Weights of a small encoder-decoder audio transcriber.
Model: log mel input, encoder norm layernorm_no_bias, encoder activation gelu, encoder layers 8, encoder width 256, decoder layers 8, decoder norm layernorm, decoder activation silu.
Training: muon at rate 0.0016, 7100 steps, batches of 512.
Data: trained on short made-up English sentences, spoken by a formant synthesiser in many voices, 26041 training examples, 139.6 epochs.
Rows from block 5 of the audio encoder, named by matrix and row number. Rows with one number belong to one neuron. Each number is 500 + 25 x the weight over its row's rms, rounded and kept within 0 to 999. All counts start at 0. Numbers have three digits each. After the name is the row's rms in percent of the matrix's.
# fc1: MLP up (encoder.blocks.5.mlp.fc1.weight, 512x256), inputs 192-255
# fc2: MLP down (encoder.blocks.5.mlp.fc2.weight, 256x512, transposed), outputs 192-255
fc1.23 106:483541516481527489516516532511540558505560496533517511485507488488524480522481495452490458482506458541500485522460528487513469469534461490503475531499500537515501514497541518504522463465498440
fc1.24 114:494477501532537507502490465505525497492538510521529479527500491505474474502526491441498492480449489487470486525527505455500472469523504513487496465476536487493472501477483559534442462464504474
fc1.25 092:428515521495495487495485508468523554511509503480501500509539511511486491517496495519482477483511507521496521507505489511482517470458499513552510497541509509499506520479498546497495485486482520
fc1.26 086:507508519506488471504512489505497505484512502536501556454499462522498486514448506485463500497500517540500501501515474498495462511505516516496555509510493500495472510543517498528493497452503500
fc1.27 100:476547484489504537480501499510502520467459514518481512504495485480512484506488506474468496484479425496527542506503459495474530507476489514497449494514500470506499523543484467497516487480514464
fc1.28 095:501534450496490527492489499463469484483506484448487487460494480522508453499505494530486512510488523494459449524483509500467457500494482507476520516497496503497459466534488469492485518507552507
fc1.29 100:501501498505533491491531507473535458500484557529543494528510499500520517451438522552480500498496467524503494504520537519493527543472500547473494528522474498501555514525499505496491538486494497
fc1.30 103:455500462541502501486503533503508472508485514526498499486481525503488503489511495553463493494505501499512505490503429467496531525483553520515509505481498489497502497527476445488472538485475477
fc1.31 111:488538549543499518512481470470442545522496509461507476521545471525501490472511542497471494452457467490526462489481527513492502507480495472504503508518513533496466473533535484472469536490480538
fc1.32 102:509474512502523517570523513458505501504516541553486499465476494454504496495485484508486515468521496485450499476523497486516524456486471503475555494492461519498516484498480503520508494472527520
fc1.33 112:505535516512544486478488506449491495499465553491498438533512499500510557487506536521479533490519434526537500486517493500463461487489535481478546541472519507476467504453522503501499491442532503
fc1.34 095:484521487542447522532471529495496446502503478446521476488497516471501527564492487475479479507479501489507500503509498471505509462474490524491510518500529460507545442537496536511438497502483474
fc1.35 105:532471502486487500504473488471502514543477487455500510503480507489526484483507518493505507496531495477457499538529516455496508485493488508502530544525497546490539502475493527459497505508463505
fc1.36 098:453481523493498478503491494498509470497454522511541450523482473471478504544523537525488511493499511515479465540484521548500484500494488510496511527497522501528490484542494505495528509505467462
fc1.37 106:540500494539535466492487480482510500520456486501477532536558478550458506524527503481489499555506521523498453507525499525514514537537496589503503508506551508488469548544468498522516498507494481
fc1.38 091:553490470497523476506517560508493499529504534481519512545500478498505499458512485508470436519491552499505488495498502451531482471476477511469509509460507463519458495498496489522500556493494510
fc1.39 091:521484527495511497484490496521527487487486543522486527501491461501526503486502500549506485495467498441500480495475512466504542504484522486505499466471482524476546524490498531514484452459492479
fc1.40 116:479475500442509506521491493516546496500506487501514522479449480451543474529500506517502502479458499486479529470485470564488531499474497516483427494473481511480485509500518501548496542461497499
fc1.41 103:480470495458519493495478512510501520494490517506495480473502509479550546474518486488481488477497530502504483516509491485496510528506451508498519485488483553421534476483529501534500501476500520
fc1.42 103:526491530496496518450503506488449526530527496476524522511503550538499489472484492516494541543501493511468500502531491480502504528476507572462521557506458518511542507485510492518532485507496473
fc1.43 108:520490501500495499507492491496557500465505501474479520465495520532496438464479485458498517467489505544482556518518521505463490527440470478491480518449525513539482517471505499492497514487540520
fc1.44 091:510485524511506492510498470514503514501439505520488440484474481499518503461545499557497471514497505515494479464485460510504493488495518484544461523502499502484485564519503426490489514483492491
fc1.45 102:538527508488501486454520470487501515528526468496501496530490510492487526468489485484505484504513496505509505505515573490496526522506500504501506500493516528520546506510507496559546516504487523
fc1.46 092:549499484516496517486473489505529565509500482498524514492473488502441502496525477501483511510490497483458489514457464512529495467508477491499535495491500521500467522555545519493520481509472476
fc1.47 104:474484510489485541477508415485504520484486488440468530502518451498502484542530515561500548497519523480551521489496509479470458499525510513515500514534544524477495514512514530516495518497513488
fc1.48 091:487536494504491519500536494482487503475513516463563500548458465503508548512493469500506478485487499434528463506501519501521494475516473483510502483494481540515506499515540512549499496504497500
fc1.49 106:496517509442527514493518475506482536481513545506476496460475486490492485502528447509472482518498528523487471494491484522507505494499523534478476481482486523534506497498515502479569487439487471
fc1.50 074:439503472499512445500564492498488500500484543501512504486502491478452476506502502502448499488491527502511484500568541499555523502476500532516506507449494513498520460486536475525533457501507521
fc1.51 081:520501512508504508552552480465489503421507512501539503475509491436499476499495500502502500470494541495497496491491472512502502488509487501500505524488479501507490496484533496507512470463495503
fc1.52 106:454529505471475481520543500457473520513460494509536511539509516511492502503447500530528499471498525495513559521489481482478509479503508534473548535503482479517510526505477504452495465504454482
fc1.53 094:501502520552501456527497501534504492491469564518554483460542502513478487518492470474489526488522515502502522499514476517448486511503468503487489492432506499509471509496511504490484532474477511
fc1.54 093:480508514489519522488458542529518452508513488485499504457491510528503517497510552543504499497499494523520504495472439490488488521503517474521522477558458478487522503494525515523524527468479515
fc1.55 100:531506520547508469494521517554480503495489508486514500503427464504478473494496477497495506479502487486480484503564526529517500517435527522489476499511489489464531502493503543498462457470503491
fc1.56 092:534514544504502499501480490532561535462506517497492493490528516490479485467509512481485517460502451473496517498532517473526515462518541519486509490498502577504527504517471490520474464476442439
fc1.57 099:507487480490479477509504481487525529472502501495517529535463477521537502503473492480546509515507515516513515515507518496523499468483517505494472469490526486507570512467502479553498527490446490
fc1.58 094:534497507493499502494482486478501503493511504478510497481482505533516495493495506491480475477456451517525511471497464537496537516465508540519511503526498498503486472499512500528457507498473497
fc1.59 098:481495514490527448503551469501495498508507499504506500517466499542511486508532497492500491494511495500507512497514500564483494468498531528501509500578494478479509505497494558446463504483482536
fc1.60 097:454501476472481506500450484475508524497499491510496486509502472534562482500500497502494486489514488501502541520477536520495546494479533501477535479502497519488450496512460533516496510548499507
fc1.61 092:511451594483525482502500532481530508497495533514494501490501487480496493589505491496513445526491542502515521495483486509497473501490512489500454512492509516533497509496539515512460486495469513
fc1.62 092:465501512479532478531541488468503511494509471456500498510441441504506523476495486518482463508495483515535505472485531540478449512509498507493526537521529469464521506530501479502501476553495477
fc1.63 100:483496504498506543508509498471550528540459512484499449480528503513489536517499479482493499507535529474462496470449507441504475525481553506495438515481494499530510536525520486499493505493483437
fc1.64 097:487500543478492524481432510457510506481476479457535507523482522459489519524506491544492461441500485528525501493466521496460498538503458492526448494526456545505493469527458462509530501515469499
fc1.65 087:526495522470494512460451501461500499531510508499529496469470498507510476510496511523499511500464479512477431478485495481492505533470490516514508452488500494498509489513518483507558499539490459
fc1.66 131:454473516512496511505485509464486508484492520493506481510512455496501489523576508514510479499449518515491499485468501527471483446480501454469500498522491496481517500476524456535477496501510527
fc1.67 110:502477429498490492467517501475506520510495509589537504496551460522495486515477472504484481508516458491511487518469506499490497537448529496513509536543518499482495503520496498494503462498505512
fc1.68 099:510520512470533501501508486513497494562496502489493537516535506477495504534505512462495479465544497528546513500479441483510491511444504515492510471506498467471490518535491483504498541555487513
fc1.69 099:476479520518502492510496499474411523488493520490494497502537494566541502496527452486493527497462487558514498492516496500517498492454497507480508488544492501443489516503502517497448480495491464
fc1.70 126:499504451514478506507551510535499506492495537523500504489502514461543520574535459500487510516491431520509460508524505510528514471449496500533504454456515512466498512444493539539506467509513495
fc1.71 086:446513482475504484482535537466506509549495470540499477483520493507476543489514501500514503518512483514501497498448492516506510492497478481523486492492510501491479567499511509567441548495517472
fc1.72 120:473517519508517480501499514511503532488494527476476489491485468506451507518511511496488485502502534506544507502459490450488476478503526503509496531499552480514553517490501542512456489498492507
fc1.73 099:521450485483466454500533534492517528495547506495563544489504470508537546478510504475499489500510473499472468552498534489462489518476507518499510510498499491547531487477519494521501519463489485
fc1.74 102:467541514495499480547503447490512511520494512491485521451530472509487500534519488491497506501493503500495508502490494475503443502519506509504548467448505480490532548524519516537499529501519492
fc1.75 097:509485530453508485513472474455485490469465480475513550479508456497468495505507495534486497490488469519533491469520492511526484504519493553537522475550503465502495537515497524461481503483503470
fc1.76 093:526462501462525483510533512513513516529488505498456532498488522487527500498517496508468444522504498499524535493563442530493505477545461504521429489490494486474476511432501491525511463474495553
fc1.77 115:406501518472500498504475503492483475483530533490511534486448553554564468509504513497493529508498501455491499494505488496422484498524501484509512473512489482529552519432487486535545500480540511
fc1.78 101:549503456453554511481467482526485488475495455486480508502470495479504463508506501508508480455442487520503470535491561517526577466469527538497504494565501513460512533552520520517491493570507508
fc1.79 095:454457477518512490542500496502496493528536487512519505528488508489498533479485529488486512470525501514498484508494432445499469493505452498575504476499505492443500524532506515518462493486479481
fc1.80 109:505502467534492473489556500544494460524489502468509479508519481529549535476489483530509487494524489505497522482483497499466505516457532510510488500472468471488509556502476466513476515482501502
fc1.81 097:487485488485497507473494522517456499477550540528506489512502449503521480473511477480486526504520485493507500538500529476490510472449477498514485504497487483539562485521442549474508464545484490
fc1.82 108:501500503470478523516469502457472514520488476530479528463460510476492477489464501504489542485500502530570471499497502494531513486478530521487502537533503495487510481470513462537452500525499498
fc1.83 100:494534510544512481481447487512508481500538497497512487500471524462497529481504477491471497498500508533479517509549507521528492495477480540418502485476497444581494510502498500479500471532521506
fc1.84 074:500530493526513479521471477491501537502474498501511477555464476495502501449549487531467477487516505487499525511487522435521477499506460494453505490500551485497471518499436545465432496528459492
fc1.85 104:549513501483494453507486501505440458498455506462473538542504466511496501524512426486483466468482505520526479479544496480499508500492501512496554503510485521489467487450481491490533524552489555
fc1.86 093:525561519505499502507501513501484569472504514498509527460487445493498466479509520505512456453455501491475500502492473467537497553500501478478484485540491493507445482469510515510503491507521467
fc1.87 109:462502472507496519509469503483522481519478503517479537479484493528492520472529409509465474498504476477477498500546514524487519486465499497511468538548491507500506493497489471489489463537421507
fc1.88 121:507551489537496490499487488507495438566509486504502557484533506512532500504529506490495451519538493503447514500506500486504483493468492505501528475510511496507478502515472542562500487498499536
fc1.89 109:516546457522492489445433500543511506480486501511439509522492457539504537496540484524501451496518492468521509501503490486542526493505484528508512528481495480485493493508506482471451496464503445
fc1.90 098:518487531463450433493523494530507514545503482509521508513481516510531462502505469505517503504492501506535503507492472495504506507474492456474497475460468577513493500513461506506464514534502506
fc1.91 096:497504518481457495483542453491470525486493501472513524497521474498501502456523490552475487464490554487457503520542505476492460491501544500444499493451489446519508531496506520512469494485506498
fc1.92 097:505543497483496505464480443476471485474560517553487518495500545509491483507500486510415535476481466490462483508472477478544523527482520491481518471444506485484460497497486513534499485498505515
fc1.93 104:478444485405498508506491501521468502513457553567498546454481489487512497488503492489509475500480488517528478506499480511509493503525530534486511536482528472424523504501519500539469479490465505
fc1.94 086:470491515517508503524510501489541507490461472494463496499519486464499495466515525467487495492458525507519499483503498514537531534531499515493475480524503478565498485486529501477521492473503499
fc1.95 101:510502494471507498501472466441501543468512468455459514509495511505484487508528519506512505514507532524484474517515535557490462529529452483458532504535467480507467493556486503466521486497495520
fc1.96 107:510491500473497506523474508499512508495550442518471536520480479527478499478547496514505481506530515501494482523573491482494483468490502492542510520503500473501443452475497485501504494472491499
fc1.97 082:519503541491474500498467459497485471534514481515483527527505538501504556520456497508480514492467465501503506521485488480502482500535515508505505532536494461495510434449548510500512493484499499
fc1.98 089:477541500535503493539485513487475583501542469488481510495500455520545483455470468537476487463502487477478472471510504480446509502492500471501499522530519487533545498479483528480511521456496513
fc1.99 100:504503496497481507460466488467507524489522529491463531505482520488510519504461488526468518534529555542465472491487507516491498535508499508458477495509527477495475491501559516492497502537498519
fc1.100 124:491502491486489487525491511492497471502485501498445512523471546491471507450540496546474506467485548481505460503496473500565498520460489497473495493536498474496516485469539448521493478500501553
fc1.101 080:547488496454446472472501534456475503523518512485502541469502535550526482461491520505514551549501497512469503537453505500500482498532479479474448501499509444527508483528497487445501504506495483
fc1.102 094:477489459492486511464467499493493507486526445507433477492493513476472503489494486549474507508514503530498500562466563508478501505497528499499518530509512512503487518490478550489469496500484563
fc1.103 097:492493509474504497502546518519465456522476515514508503471452522459460503506532429500523498508530540455494509481538486511486499502511515483490502524520481536502508549499526498495498483444510498
fc1.104 098:474485493524479478502501447478500502437459511506508502507540499509501532502474556500508514486504515470492530494489524446444514460468513481509535500479499487456529508488521511487526499399506517
fc1.105 090:503514510529485466487502490505464494524489514498515549496497583534504477483515512479492501449528460538557469511468506478499511493502510470514524497518468454494541505483544494535502510536432502
fc1.106 102:475553525463496467500491521511527521461523480508512482504500546516543489460507457494428514501506516526493495494468476462468498502498533468455454497497466500520465510500514527464440503482505511
fc1.107 104:488507504535512488483476524511510502505512506479441554485534501507512500491493502490493492520479497501501492496502498506435478466495490474500495453491501513515457476478506483554489506420500484
fc1.108 091:513500495516520548491505444535502484504528456492523499484502513513483509515550463414492483525496467495496514527495419550535502509511478510493503524490505484499553501464498508496505566469493485
fc1.109 092:506474553580478467538502457523489495518517478477480501535564512503500537456519499502501491507490520486482471504473471513565470519551495508454524461538501482556544492525500491528516503462504497
fc1.110 084:502500499497483535543525527513500463496500500503499537485484500471472537493525498514510500496500525538519457485497461500475430518492496517517519499493480529476501469488491453490506553548518493
fc1.111 095:478495500483509464534506505481477487512505530545511513475451491498502417463519515497527500491478504521500470496468483491488518496494513494492522441526454485521476496526521484501515481498487551
fc1.112 099:594504517518496500475499512536465518486493442524507539527477489496509525468462515490495469468510466518500483486468474548520526526504495515527526484502533490482486533488520520531460487580545491
fc1.113 110:477487532500462534514483515512494495492520434489522516450501460514506520510497509500513497555484477470458512506475562469495494535466497520512503486475511539476489515520505553509473493500485528
fc1.114 084:502491536509531521519525497507467517482528523476480530502533514535513488490473525489478483481512491493503496531498518482559534522482505549480490512539512500493514538465514537490486484507499493
fc1.115 105:540501497497465472509509471531507500541543465513523489522473554575525489482510490484489470490533517566510473560513526502491513482497533506557514466495509498478484491460483488483489515502506513
fc1.116 130:454522471503512470508536504521465511496455499539489533508506531493505484487532499494503520504487503529508488508505431500521481511448477489523460468501503477517515511505513498499466508497487522
fc1.117 117:477497500486505492527492495517507515494527528493473496485503530505524484458537517515507492488487522548504479470484542501500530485474494552533527462529480552541479464502515477524490471542503499
fc1.118 098:502518484478473489527513542477519493498505495495531496532520490504560506520445526484487469503494499533489484522511534476459494509478555495491508463489500500434495514523503507484488518477507551
fc1.119 098:494445518495532460495529472484496532539499476509504494556479509444509511490537482531481496431510402512515501511508481534500501489502472443528477496506544492514500492461546491488485481545499486
fc2.23 107:513484501535494531500528472514499493489501532491513491495489532509508526509474530509499495513517505497469473485528452478475457511479525523498508506460505494520504471501483515509455489545542530
fc2.24 115:481534501496494500495476558563468492482470451525507492479502561481492531446501489535501537520495524540514501428530510549485519493481519509504469544527483521463516509530507484512517498455497530
fc2.25 100:545501521511493492507511470484494428486496500524470542526492472518556483461515499507496589515501503506491510481523529519529461500513488505530513484505483492504460517477515449497499536473507497
fc2.26 077:489458503512499477498493490495492485551484514479529489573503518485511503499552507499534538504487480476556499467519529509491502476504505469483468535501495502529514434508510476500488499503505489
fc2.27 094:501534458523536501477453502498482485504506475506498505501466502507466500503447433499502509488528493516516470512519475507485501493478451530499507499538501492506502499506491553498489498521469560
fc2.28 089:530514527501494500536500415540497437501502470477513507524512491482504524484523529567493437493484503502524527512457464482546495544501519500462526452510502473531524520502517513502503492440501508
fc2.29 094:481499530513469490474564524513505539489497454413516473494502462467546442541483509470465522440479540537496489528463552502510484489520509534486497517501464492504476496498483527487527503535493530
fc2.30 100:442482506498507507503491503560502488503485486500483504512496494511484500473509471446516563500455526491542482524503506538527511474488512506473484499520510533469524525524489556468529532485507521
fc2.31 109:498481439494472476515500496493475468480525495534454518501476524510501501525498501496541486506573556515474507480465505457493508480497500505511501505500439495543517545445498497500521470484533458
fc2.32 100:505576497482468506453456480514489457496478496529480492527532493481476518525452445504443500494492486489498487494509536505561501524516501497510466509512496468515549512480520500482480504500473482
fc2.33 113:460496497482509495521503522480470480496506504551454492478498496532509486480476472482533506540468498518457531511483493524481501513540505478502475493529452504498483516565506525479501505489533500
fc2.34 094:538499521495522517474522493510546499486479512561474530502501519533508504440500505500497500487486510549469475512430533590532471502470514523497487495503499512490472510518469468531533501524549503
fc2.35 105:461507508460503519510489491501474507438475532506492462510487500500460500495507456530456505449458526503517478483536513505500531512469461511479511478471516483530464492512477444477504492497538484
fc2.36 098:488475489527532482462526518506502521507449442495459548484513477510509460473501493482523498493522459489522584501486516468559527498460536480455472502483494466534500546493503500494458479499501495
fc2.37 096:537463541515515499507460521493503481563530505489505488498501485495490492476507476466492485469506490455479558520428525489460473505470461458479546500511492453496538470518515500541465495517510486
fc2.38 086:501497517516474488519491487511481520476494522563503484508508545493501546507512469494504502507509457494493423498528439503553498512564535500491452499511498485427495500485537486495530501506522499
fc2.39 106:510501511494426547517491527545489509536502500496483510534477486467505471507518558504536511534520481474481472516460490491522491515532536507493533488562529479512534493485493487523498551513466503
fc2.40 102:550487504451528507493567505519494495440518469561521502484469493464572517564472433486514503495498498511490522508506463492471507520494518490512472500501476488518498493491503534494506537476523512
fc2.41 092:487517479497509518492500490497508499499573473500467498494519457508483514517454494529518467521476452453517511504501503505477436493506514504533454485482537492479462503507512508484456502476521493
fc2.42 106:506492490463484479499467504488505464491495494455492497508508431462501475523532480492490485462511531494530490503476551504484499537493497465516531506513493508513478493487509485507472498494510492
fc2.43 115:521482512522491496512502481502484509526532464513530496529503493478513533517500512513468499542512509483512490508502477514542507494542495521506532467503434494487544457517495472466523490487498438
fc2.44 074:534504448507501493612488525466545485510461472500469530464504456468501500511482506508496502492479518489530521531534535499522496489498511465516453505499503497484475469512457484556501522467499500
fc2.45 105:520461498525486499497475523497487492533521521508505511506499482474509500506501472490484528500494466499491492528497465482533517490470497516495493496482534501469480449500532486494477532501488511
fc2.46 082:462499536505491524492522469525450460500481528486499497530524516522487468526475518504464505495534498480498499484569513505496485514507520491527499504509444464508559499471504535502493471514498483
fc2.47 099:524504500506495489534504557484482509529499533467500498498504572501524494498488451502518440555470468489477509485510483465510562454509441509490465514483530519552476518526480534490486490508536500
fc2.48 092:510505451496468500507491519510496510502483500548475508521500502499501487533511513485501493505543553524543495517539480610474508497506475511502526483479507446496480472505521517491480500517509460
fc2.49 116:503482495530513488478491484521531497512491522516526508547469490490527506492505501467553532471463460452513588478470551499492505494496524481488508520509475445521541499531488506544506505527490481
fc2.50 070:474512582516494564504518497464513489513550529500502483510487516534512498487456496484530517512493515475558526501508499539518525532471497481456500545540515458533504492509506511480506500500469504
fc2.51 076:494461516493490565491458488526487511549453524530496453507500527537481527499492494490482490460486461497495454496535474467497465489476552487487504483503514467503517485485497545499548494474503514
fc2.52 108:500537549503510515494502477509519508489506459480470512532489509476466539434498518434509483500509494492501482495502501529508557473493491574496472496499521502506476472496507547523513491470489585
fc2.53 088:481495456510484547498506482502502498484536475527488469548461459479503502496501526468497441502495477488526493470486544503496560487496511509450514498555491505515559513508481466490541466482520503
fc2.54 099:480438515520498502496502488465497519529509553538498490505535474542531504523518507463524513491480550525535509474499498497570513495514510507491487506446521510518485494495510451490554502497480549
fc2.55 107:450476515500478524499431485485538436482516490521494505512496494531522511477487508516490499522500485505469518494520493496500508512504461515488460500534495518530489489460511494507512519484485511
fc2.56 106:454471455497492492499477520493434476521523476474499474489480508505512498471501581496502485512515498473521460508501518500494487503487504530498503494504450498498500501532518517534463523526467544
fc2.57 100:493505506507494501527511515470488491494503500543505519455500479521516480553485523513449486485451547490471501504504503505510497541503476495491500516513489497514496521488476497476499484502543512
fc2.58 091:523473503510463524504517500534478523496500488467504547515486513519489521511513504466484514499499525493525529500473500455471466501512492491495485434515449489512478493493518496501502504500530514
fc2.59 106:503487500475507500511465511541514517526509496551502528514514515462465505475477502506520487503519492475478488558481502434458492522508504503497477529480491522485527525476503469519483502512533493
fc2.60 092:556485497501520508499535500587493486501521501455438496506502475497434515499526492498501505486467456489529500500476473499503505525518523482500465506501509512532509468481536452509494539497500498
fc2.61 085:474517530538461486513463496501462474480464504470499550513535497526489485482504526479485457434497495521502464483443535453476498486491479509491515502525482526480493517522530522536455500517508453
fc2.62 098:507519468499485540489460493510501492506465512486502466519498534454515519501510507507508485498518527489501513509495490494496550495517502479500482495502500478538487491493491537503487528492478546
fc2.63 105:538531511480501500495505505515521454544492483494502507565473508527527430564445506490476487539497557541482486528525511492509481504466492497510516496474488478506532505508490516497516503533448496
fc2.64 103:497552507501478460504556458539519450504515531524488499502584505514465516484503508483508525505470509497471499506483472482514490454467540538475522498496525485482504501459509510522451509502504496
fc2.65 086:479527423539498492554539494504499483439472527515467492503534508487531501494503469436495456487505529510543511534519502503551498488534480470469484505512488560508515499492503481454489501516488500
fc2.66 124:492481558501516504500448459494499463490483566475514516537485499490480514537517493535516525454494522520502501491489483515502465489501483482492540505543533566496503506526499540477489465532522523
fc2.67 105:504450511512502502523484525487508546491496504508483514514472477502496526447537501524561475461471514486502500479485449481555496446500518479495497497501480513438481453516509503457442474515502496
fc2.68 098:530443469497540535519503493477491509453499465510508564509478499489508474494499506512472482511497524486494486534501544511533531518516514506537461481501498522527506497468516512496516496487504503
fc2.69 095:503491509495490506488489474520515531517480500548502492471517518483456479506509473505507517501563531460461523535513506445496499469530497513440506510490499549502531479480498490509514506500512497
fc2.70 115:432566493458507516509525499507441581523503490504478486466496487504515474489514543509532509508489512495501538476553528510505492554494526493538458448490530527470505513527510500502496509520510481
fc2.71 091:516513512529503544494497466541513520485459498511495489518552498498531509451497503515497494514483541474490477482551522500491532473496512501492493502541530480539521475448499538474554490502474530
fc2.72 118:515502481505509498479499506459509473511476534474475535510528498502492452556465479467504506490501472567498501504480497506547498496488485508470523504484466498574507528498479473493503529507479505
fc2.73 092:480522551476514501461509494507495491463485517487482474501520543488469480561485501498442538514507479460547517498525503491475464514465545489451467466475484513524525516540530494504469472519489494
fc2.74 093:519494498506516539516533468480509511502522486500485506504493519512502489508493526501510498488504506475466520495502522494497564459475497471500503484513516480525488463509487502525481512511502520
fc2.75 093:500485506530455501501529536468496463504501492489515510479510518488513501558540460480534507506504494496518507511502517501476459469486489441534498498464517462524493567534476471520489508509475505
fc2.76 085:472496511521541481540484465510494500485491511519530487482502508481513494485477525522446576466464496451493477562465496484448487533475506504505489490502523484463498500532487543489487506542516466
fc2.77 121:543495484489495500438471492474490475485459522547513505496489500552485460504500490497501503507533475509506509527534477490510570501524475454519480525493530499522492478525522524497497498559503529
fc2.78 098:548479529461529493528522502501512481543507508508532476486488543474473514514450500473481507512502501495523480481519496506491488483500505441535500525501491491503442488519493496532483490459471515
fc2.79 093:507506496502521526544544445496464490507489494450483488496501474507509484538464475516510536497493480499455469518526535565492514504495516530479496470514500494482521501498520484475470518474530493
fc2.80 113:499491508506462504520487509515523500477503502548464474474509524432525515457501515498498470506504517478507505458495534468495549503508484474539463527499596489500459502516514499510485495535497490
fc2.81 096:523547501513508504518510499538528504493489475493483485472494508485489542496491508503497513495536515503496515504490496511516485509570497540477481462502519475479478501484508474512473573510499475
fc2.82 113:501533528523492483496524472529500541480503491497494500530472501510484533500499509488467539475515496506478500498508479488501455515543518506527499527514452472509467501482515479463515457536473527
fc2.83 099:512485437462477517504560475501503532451500488483523478496534468522508536477474533502483510497478500481484494494460489488467517483503528479555473503533488548446488518480510504519517527465524479
fc2.84 076:507499501499485515508452509519525503515511509500504508452499508499509495512498481509486455468500521510497523534495473463441527452488522498513470485497505475509520500496494524517465504507470522
fc2.85 103:532460529457522521480499496544510531498512553511522560475527486478497501449473512501529499485531514480498496513477499492453531486466505487533499523509479524489462500555489478494467534492429463
fc2.86 092:479482493492563543489477489506492508527507448464514497460529523518456483547473520470507530486510515494501471499490535507496503508471469513499493533484481504511513497526475468496519506528506553
fc2.87 091:489500507479499498501503532467445474477551398490510469465466500498509499514485552489482500483524508460508539559504483470479492525518458489491537512493500484458519506525529524474482500429508506
fc2.88 111:498441443529511477493555473455477508503484505495499508532517481530505539481530511497507490504505473491493523492512492461515546473507505545482425493518464504462528484482508481513476525486499430
fc2.89 109:467450536470526521485492481488508496472504498512549495503485528502446512486503505487481487520517515495507538437464493463468515525484506492479522521505466500540533461542454512556500498523538514
fc2.90 098:496498500485484494500507508485469488477500522495449502481467534486528524537566528526505485508454494502472467479486530542486510491551511501539498550526519455481493504459566491501526520496467506
fc2.91 098:483479530541520485523473521493529494542518494541463504473505504466526535514497491544498491488472451492494496482462500546499518482526471482536543479483462548514483475486528508511495496506522500
fc2.92 106:482482497469497522509479527495498482499499498482444470480504471455484530562499520510454490482518511504554532505524551501470497460494498484457442477496515500507495560511499526493481501482501509
fc2.93 109:496503486502508503524481488506477523495500448491518496499494456519484519498586528466522483501514467525461526552498492511502497488476501520457529513501500564508532460535473519466507474506450505
fc2.94 087:541489522486493496526523517450487499524508517435502543503560466525520511542499497499525479555455494510494473485455486505499492525499517508502517510523500498505501503499498481494489502528508487
fc2.95 098:455504513551492500476520503524504514521528574526515500512453491478554490516511506508476492476541504494476513460463454464534527484471519561499512480502484494525457499476525541484441495496486494
fc2.96 106:505488532516505489480496498512545486516490517477498485470505495504514515508494526476493526512493503485467489484460485511470503494474460440467548494533566501455514492474531497524469496466517481
fc2.97 078:483499478520552475487484530483521532503515520480501491509535478502501452477499474503529509523532482524511456477475498515508511515518504506464495505497512503506484543555476502551505468502513534
fc2.98 099:517499476485472495455531496518485468519517530542486473492511492500483539503559519496505475501485518508546507494452510506517521516524479505531521504498449472431484474500501498516510533524490514
fc2.99 115:427459506496471491507481538503465498553497501488510470494523465521515527513496528506523485506484485466547449505475528495500519472500489525477533479505497501491483518493493526491541496512502507
fc2.100 116:503490458512475456512514515521499512501449461557460544497483503473515538463518471484500511491537455503501515532482488527497491507492516489512508470499476511539504508501441477534476474561502480
fc2.101 067:432505499489551470477509447520479533488503505534517473490495483508500504505487488467498485480549502517508492456542502496505506500516491495473550508488533512532491497486514484540499538507473496
fc2.102 104:527475499509506478514504478528496465531518565453484485497482517495501512535474546466534498536505522459543514508536466500493550464531492497493478434489496506481510489500490460447536457520515458
fc2.103 101:487521504511503496501491475495513564502527502484543504500503501483543507485494571514462519543455512511505488499466485477507531493498445476513503495512521464508493469496502523471492505530532517
fc2.104 108:517513504531506524472552502491497501522512480490505498489491524482504489536495476453477503482489456494506480513521495488490453502510537502503487496497488516446511476521514512506476509513488482
fc2.105 082:539462515512501485490542498501501503472491485505455492503513483480508552489466486534522465495506466477533573507524483509500468504551478505471456525490473502506443499491484515485463499489528486
fc2.106 121:522511466551560500501520524525393471539488531498486533486529495457516534487500521488513455514473498457457477531498553530502542469504478518511537523532510466521513500514506474534491517524523530
fc2.107 092:479511514491477498503535468512496501517481463468547498501503506505493504513542479501486501451502502490459468508510472508582517547464459500504503505537513536495493506515472491480514499523482510
fc2.108 093:491498533511498492486463501446509499497497514529521502528486534518437510460459489510578537498543515505466515503495514510518498553489477486489522471447509496525482525448496505465499444519482469
fc2.109 106:581490495515572533491486531442479505555476491490495476461499478502503510488537498513500530520485555493477496503485523424490501485536479520504493498482473523503496500506515502517499505489465518
fc2.110 079:544495499508508480510447496501482551493499522512506494544445522507499498484499507498498480555544482443499490528539438504535500504561457498484528502522486490489501472478517522486521504429500511
fc2.111 100:520502487499484507525496521530507488512469522509501499493505513463505495514484482519473500463521432499467546498474559534496437492571530518527495542468512519496491519536500504499472511502506454
fc2.112 091:499476481489464500512445443474497447502487535494513485506503526530489473531507500485496486488548518531539474522539525457504510543479499491474504504571455492484493455470521472480485528484488509
fc2.113 113:500499433496535484537484498510508485502491525489509481524540513497504501503498484515468520457516515508517453499522493496500539541512526499454496528508449481495497500494499494501502514481488480
fc2.114 078:489497465459448491499527491483507505508501499545508489489507482463499509498531497527503498514500485531484469521493498515445442494510549503475517487496483480499483471502498433482544519510487475
fc2.115 104:488501462501505463459483538503533470460536509494488467546508450493497494471513509498512511481473480489521502471473495561503511518539496509487493485499491516498559498506507507508500472545496473
fc2.116 116:510531508495510491547501485513499506454451455495487503534549541511478469481530497522489512495506524509481498474565505492497479522563506470520503503490520540496555463495483488470505527520457537
fc2.117 118:548490539498467494505521514460508492487490472495484582460518461487461476494491509501451509543499495500474507563493486499469467515476465494496473540538535465482503576506534489487471511477478518
fc2.118 097:503498504500497471523475488515503546506505528527497494494553505553472492504537505502495501509504515452498491483523536517560422525491507497495514499493501541512485464513506480497484500487509430
fc2.119 091:505464523464488503503497502537555498501451506471498512452501444504496500559482514500506569468452525500510489503494517504499467552553478484498499509488471520466501488518490502498486543497494529